A small masked image model, trained from scratch.
Model: 25.3M parameters, 48-pixel images, arch vit, norm layernorm, patch size [8, 8], layers 12, width 256.
Rows from block 9 of a small masked image model, named by matrix and row number. Rows with one number within an expert belong to one neuron, the router's apart. Each number is 128 + 24 x the weight over its row's rms, rounded and kept within 0 to 255. All counts start at 0.
Before each expert's rows are labels from the 100 images, of 14976, where the router gives the expert most weight on average: "top examples" is what is common among them; "lies over" is the class under the peak. Only what is clearly more common there than usual is listed. The data: rendered made-up planets. In brackets: how many of the 100, against the usual share in percent.
# router: router (model.blocks.9.mlp.router.weight, 8x256, trained with AdamW), inputs 192-255
# gate: expert gate (model.blocks.9.mlp.gate, 8x512x256), inputs 192-255
# up: expert up (model.blocks.9.mlp.up, 8x512x256), inputs 192-255
# down: expert down (model.blocks.9.mlp.down, 8x256x512, transposed), outputs 192-255

# expert 3
top examples: full (93 vs 25.3); glowing rim (86 vs 40.1); ocean world (53 vs 14.4); kind: lava world (37 vs 14.7)
lies over: planet (100 vs 23.6)
router.3 [ 98  95 124 141 147 153 174  92 158 153 126 116 121  88 148 120 101  94 113 104 151 112 119 146 106 101  96 119 144  95 108 159 120 120 163 138 104 141  96 159 107 142 128 145 120 100 108 146  92 105 162  93 126 130 107 138  98 127 144 136 154 108 100 164]
gate.13 [ 83 149 145 100 136 146  77 161 109 141 118  84 146  83 108  89 101 145 146 128 104 141 153 155 128 125 145 152 116 113 120 113 135 120 120 140 116  82 120 154 139 109 120 125 106 118 114 160 112 129 111 107 109 152 163 133 120 118 118  81 152 146 142 150]
up.13 [112 157 137 103 101 182 111 150  97 144 145 103 165  98 134 102  89 129 124 129 112 123 118 174 103 150 142 115 115 143 137 148 143 131  97 104 149 107 121 120 124 125 118  95  98 151 119 194  94 126 100 118 129 121 133 154  97 169 136 114 140 125 130 166]
down.13 [134 138 151 127 134  95 133 131 105 168 119 145 116 103 165 139 168 135 147 151 122 148 129 110 121 116 103 134 149  90 140 148 164 111 131  95 167 134 112 145 121 125 101 155 153 144 105 101  91 123 117 147 166 159 100 149 145  90 122 126 101 155 162 113]
gate.14 [133  96 157 164  98 132 141  94 120  58 146 136 116 169 114 128 124  86 179 119 110 136 187 115 158 119 115 103 133 134 140 162  96 149 164 148 132 130 155 139 120 133 138 122 166 123  98 161  98 152 161  79  98 115 169 151 142 124 129 124 158 117 135 164]
up.14 [126 125 142 107 154 115 109 103 135 161 129 101 139 127 137 135 169 165 107 107 125 128 103 158 142 131  95 158 109 138 163 111 130 124 128 126 138 119 100 136 153 117 165 125 109 138 185  99 172 110 132 184 140 183 141 138 152 130 113  96 144 113 122 126]
down.14 [141 135 128 143 135 124 151  78 154 122 148 135 160 149 122  90 118  87 168 172 144 176 113 127 159 160 149  77 137 130 129 158 129 136 146 145 153 119  89  72 102 108 113 134  95  90 130  87 158 136 155 149 124  84 138 123 105 162 120 180 163 125 199 141]
gate.15 [110 100 102 131 176 160 127 123 135  15 155 116 104 118 113 112 126 138 134 123 201  82 105 148 108 111 131 148 159 127 117 125 147 145 118 102 140  92 114 125 117 134 145 138 124 138 111 103 143 103 131 113 143 112  98 120 121 145 154 139 125 101 144 149]
up.15 [132 160 143  95  82 102 128 122 111 210 105 124 135 151 142 117 131 134 107 110  64 153 172 121 118 107 115 118  94 140 159 122 132 133 156 131 143 156 163 141 138 119 113 112 108 105 125 129 152 130 105 132 119 151 154 114 131 122  78 135 140 165  84 127]
down.15 [127 144 130 161 131 102 127 102  92  71 152 121 141 110  70 145 110  95 132 146 100  95 155  97  97 102  89 115 111  83  97 131 189 130 112 129 128 166 132  98 106 143 127 134 147 131  60 145 142 116 109 124 124 168 124  89 124 134 119 124 101  75  81  72]
gate.16 [151 109 162 142  95 165 114 123 137 101 153 132  83 121  97 126 135  78  86 164 133 122 114 142 147 144 146 111 113 130 106 125 142 122 132 138 126 139 142 121 126 141 157 145 151 139 116  98 134 116 119 125 129 127 159 113 104 122  94 128  96  86 120 153]
up.16 [104  95 102 182 154 153 127 118 113 124 129 164 122 115 162 120 121 148 141 119 151 147 136 112 163 121 115 145 147 110 127 124 126 114 148  94 149 104 121 125 170 168 114 134 142 101 140 151 127 145 100 134 145 136  92 155 122 184 132 123 160 181 130 101]
down.16 [116 165 172 178 127 110 121 102 102 115 114 100 126 151 119 140 152 179 105 137 132 137 131 140 145 126 133 121 135 160 118 131 121 154 140 159 148 111 124 159 143 118 172 112 133  67  83 106 104 130 141 136 126 107 157  90 154 155 158 176 114 137 128 116]
gate.17 [137 141 141 136 108 145 105 111 168 105 175 109  77 100 119 135 122 158 160 121 163 164 132 117 149 135 104 128 146 134 119 151 158 125 112  76 152 120 126 101 130 105 125 126 119 138 111 120 117 104  95 126 116 118 152 139 118 117 138  86 160 106  64 110]
up.17 [132 113 110 113 157 103 174 182 132 179 130 154 178 166 150 135 113  93  92 115  90  81 117 179 121 133 117 123 129 106 143 101  88 138 166 158 131 140 157 137 150 132 126 112 124 105 146 116 115 109 137 160 133 132  89  97 127 140 141 165 106 145 173  73]
down.17 [133 184 161 169 148 151  97 165 145 114  93 115 108 155 120 192 132 145 174  99 145 123 132  90 133 158  91 107 171 126 145 137 162 129 127 151 104 165 152  90 171 102 121 162 154 108 110 113 105  93  97 110 141 168 117 120 164  70 128 111 123 147 128 119]

# expert 1
top examples: crescent (53 vs 24.6); cratered rock (36 vs 14.1); lava world (35 vs 14.7)
lies over: planet (68 vs 23.6)
router.1 [125  92 101 160 143 188 135 112 124 114 135  78 131  98 143  91 139 142 114 121 123  96 129 144 153 144 134 137 165 143 125 121 161 131 132 124 150 119 114 122 119 112 143  89 137 115  98 181  89 117  85  90 113 112 156 123 131 132 117 129  60 123 123 124]
gate.13 [152 116 146 127 190 162 119 154 119 130  91 112 118 167 111  82 134  92 124 117 148 108 119 136 131 135 129 135  64 144 107 130 117 121 159 142  98  98 134 134  95 124 126 130 124 124 155  74  95 163  99  62 125 119 157 102 140 142 157 144 137  98 134 184]
up.13 [ 96  95 129 163  98 117 132 128 160 158 168 143  97 172 106 157 135 126  93 167 144 110 138  99 119 144  76 157 117 149  74 128 151 123 150 104 148 160 140 129 150 117 142 112 120 128 106 178 147  92 127 136 125 131 147 101 138 120 113 110 143 147  83 110]
down.13 [167 123 142  88 164 134 120 146 121 124 135 138 111 155  97 113 122  89 115 135 143  93 116  82 126 139 126 155 125 142  98 134 146 160  77 132  91 130 149 114  71 131 155 115 155 110 161 153 138 150 104 102 122  88  97 132 111 108 134 142 136 110 132 156]
gate.14 [153 165  79 173 119 125 143 125 136 118  75 130 168 136 127 162 108 142 151 139 148 151 137 108  94 112 143  98 165 138 125 149 142 106 108 165 109 131 144 130 133 158 124 118 162 114  91  94 160  90 119 142 142 149  87 107 155 144 123 118 117 121  85 121]
up.14 [114 191 123 131  98 136 176 149 188 121 138 102 112 134 119 171 103 134 166 125 155  87 111 131 168 156  84 134 141 171 138 141 155 118 104 161 127 148 120  98 135 145  91 127 131 122 129 112  95 142 143 118 110 153  93 105 105 136 186 151 116 125 111 120]
down.14 [145 124  61 129 152 133 153 130 131 155 126 115 145 161 137 121 136 167  89 107 112 179 125 138 128  86 152 131 124 103 131  92 138 134 117 107 143 142 122 169 125 132 146  80 148 117 116 124 146 133 125 154 111 125 144 120 139 110 100  87 161  75 124 161]
gate.15 [112 105 143 122 122 115 128 128 133 137 100 134 153 122  97 129 118 123 130 131 114 135 164  78 125 135 107 102 123 168 132 128 133 108 134 154 105 159 152 147 147 142 135 102 141 129 165 135 153 153 125 109 150 118 103 140 101 123 138 140 172 137 109 131]
up.15 [126 135 121 128 148 140 135 155 131  99 112 109 160 125 106 102 102 119 114  90 133 115 171 111 111 137 156  73 145 198 161 119 125 108 137 133 148 166 148 141 127 178 137  85 144 129 166 109 160 144 113 139 133 121 122 142 113 122 120 154 153 142 133 136]
down.15 [123  92 154 160 119 129 118 134 146  73 121 103 153 104 128 128 141 146  88 117  74 188 122 167  92  89 108 145 140 172 131 167 118 115 133 117 172 160  96 111 129  96 135 104 140 120  94 125 115 105 109 136 119 171 127 148 146 153 147 111  97 123 124 105]
gate.16 [ 68 105 124 115 118 148 161 175  69 125 156 122 101 156 146 125 132 106 107 112 118  79 151 168 119 202 148 147 146 140 151 130 123 166 126 112 123 110  97 125 133 130 159 106 113 121 156 145 109 160 117 133 142 133 133 110 116 149 116 114 154 135 129 139]
up.16 [ 71 146 120 152 120 163 138 170  63 167 136  97 114 111 111 149 139  98 143 146 125  89 146 108 148 138 126 124 155 109 142 133 122 170 128 156 119 137 131 122 123 146 147 190 115 120 159 125 135 127 132 153 136 158 128 133 103 114 163 100 183 129 107 139]
down.16 [148 130 101 151 149 150 154  65  82 130 113 138 129  83 131 137 126 152 113 120 114 146 133 128 132 137 128 117 107 131 141 105 151 128 103 143 119 117 123  98 115  84 140 167 102 131  87 145 137 105 113  94 154 130 142 145 134 154 148 126 105 172 110 121]
gate.17 [135 123 100 117 153 152 155  52 126 119 149  76 162 149 127 111 165  70 157 109 122 101 144 112 134  56 106 127 111 147 161 160  98  60 125 105  85 160 153 109 153 117 120 130 127 150 127 169 139 105 122 158 138 148 197  77 106 143 124 116 153 115 140  99]
up.17 [120 139 147  99 120 145 179  97 119 140 125  91 114 139 132 126 159  98 155 122  83 146 150 111 141 100 120 129 115 148 145 155 132 109 124  99 106 142 126  95 150 165 174 117 154 152 174 162 129  95 134 140 119 146 172  96 136 136 128 137 140 132  85  90]
down.17 [135 124 163 146 147 122 101 187 139 136 163 133  98 132 170 129  86 169 125 114 133 142  90 121 117 149 147 143 147 118 150 166 144 181 125 143 137 141 149 177 116 127 126 136 115 138 118  99  97 189 104  96 140 116 169  56 157  91 151 119 118 148 130 171]

# expert 5
top examples: crescent (99 vs 24.6); glowing rim (80 vs 40.1); cracked ice world (65 vs 14.1)
lies over: planet (99 vs 23.6)
router.5 [131  94  87 136 148 145 156 101 136  96 113  91 127 153 143 177 168 135  65 104  83 106  96  97 146 149 163 129 149 117 161 112 142 152 117 155 128 162 115 129 110 147 148 168 183 137 155 129 134 137 161 115 162 163 108 107 118 107 106 123 126 151 129 141]
gate.13 [159 124 143 133 127 120 146 135 123 149 163 138 139 124 120 166 115 101 152 150 134 141 118 177 152 120 145 148 165 115 132 102  98  62 113 141 131 121 144 135 119 159 190  89 121 120 139 116  67 142 107 119 106 124 121 115 113  72 160 130 126 143 127 136]
up.13 [122 131 106 108 123 176  86 107 164  90  76 134 138 143 141 142 137 134 100 105 123  92 140 122 109  98 109 149 127  87 134 127 172 163 122 105 114 144 150 128 157  91  98 154 102  79 111 112 151 138 148 147 140 122  99 131 154 160 135 135 123 121 143 122]
down.13 [148  85 135 110  96 166 153 156 127 110 148 173 133 126 154 164 153  61  73 162 123 103 149 136 116 128  89 129 129  92 125 136 130 109 130 107  99 103 140 116 165 125 187 106  96 133 143 131 110 117 169 150 158 153  88 116  87 144 124  99 117 118  94 118]
gate.14 [117 139 141 140 125 141 101 121 154 143 116  77 113 127 154 144  98 111 145  95 142 111 144 103 105 137 149 116 116 173 107 114 157 133 115  78 104 120 106  88  96  98 123 137 140 140 129 111 127 144  87 147 111 135 136 113  98 147 115 107  91 137 139 116]
up.14 [116 143 165 140 125 112  91 133 129 129  80  76 104 139 134 134 111  91 130  89 156 115 153 162 114 156 138 144 128 142 164 142 140 131 117  71 108 121  85  76 100  99 123 132 161 144 114 119  92  94 117 101 135 139 165 134 101 152 108 121  77 121 127 127]
down.14 [152 121 102 134 149 107 131 144  86 115 136 135 136 106 172 119 132 164 145 165  90 127 165 116 148 112 149 107 177 143 118  87 117 145 123 189 164 147  88 137 155 153 139 115 179 158 138 153 149  88  91 166 139 121 136 131 144 126 144 102 149 160 132 109]
gate.15 [138  73 186 139 159  93 104 118 117 138 130 155 136 107 116 114 123 123 123 120 148 107 162 131  82 123 138 143 109 108 106 134 100 183 167 122 152 113 137 177 126 111 123  92 104 132 155  94 175  82  86 154 149 107 122 122 113 103 119  96 172 155 141 153]
up.15 [172  65 114 151 133 124 137 129 146  96 116 129 133  77 135 118 104 175 175 131 104 153 114 121 126 127 127 130 147 128 155 120 113 138 121 124 152 113 110 101 163 166 130 164 130  88 140 148 142  97 144 121  91 128 117  60 143 132 125 163  97 140 180 122]
down.15 [127  90 146 131 142 117 115 145 164 128  69 133 102 150 133 120 134 129 106 154 109 132 159 166 139 169 105 109 156 145 177 107  97 144 131 154 156 141 118 114 136 106 142 161 132  76  95 115 108 131 161 151 126  99 121 147 139 143 168  98 128 166 167 126]
gate.16 [161 134 111 123 118 111  85 143 136 151 111 128 124 157 170 139 105 102 133  89 125 135 129 138 192 119  99 151 156 139 143 112 126 141 116 161 123  87 146 153 112  82 162 126 103  83 150 144 123 130 136 144  94 123 139 104 181 125 140 121 161 115 135 147]
up.16 [130 169 133 102 133  81 172 121 103 123 124 153 132 121 151 119 135 143  95 141 163 165 162 173 126 142 125 178 120 147 142 127  89  93 125 127 124 114 150 117  96 136 129 130  86 159 131  90 153 147  88  98 116 134 122 127 130  93 147 121 174 128 144  95]
down.16 [111 147  84 137 124 118 155 120 132 126 123 114 127 100  94 121 146 106 118 148  90 104 141 142  91 106 138 139 111 119 148 146 115 105 108 131 125 137 112 144 121 139 114 130 142 145 155 156 117 140 160 136 124 129 153  82 195 134 163 141  89 153 123 161]
gate.17 [114 134  88 123 141 127 144 144 140 118  60 154 110  96 155  82 115 141 152 138 159 145 100  85  73 160 131 123 120 155  83 135 152  78 153 154 116 107 124 124 131  78 128 106 137 122 113 133 103 167 134 124 103 136 141  89 153  98  95 144 158 115 134 133]
up.17 [111 115  91 109 137 165 164  88 137 111  95 140 138 108 166  68 121 141 128 144 152 103 109  71  84 119 149 120 146 163  92 137 178  66 142 140 153 178 105  90 137  96 110  97 129 127 101 122 133 138 126 126 115 133 112 121  84 129 119 158 128 135 141 128]
down.17 [132  77 115 130 141 131 124  62 179 151 151 178 159 148 128 141 107 112 141  81  75  97 132 109 137 124  85 117 127 140 165 126 181 150  90 124 145 125  99 153 136 122 112 122 123 135 114 134 104 107 155 160 107 121 123 151 143 159 122 151 127 115 140 132]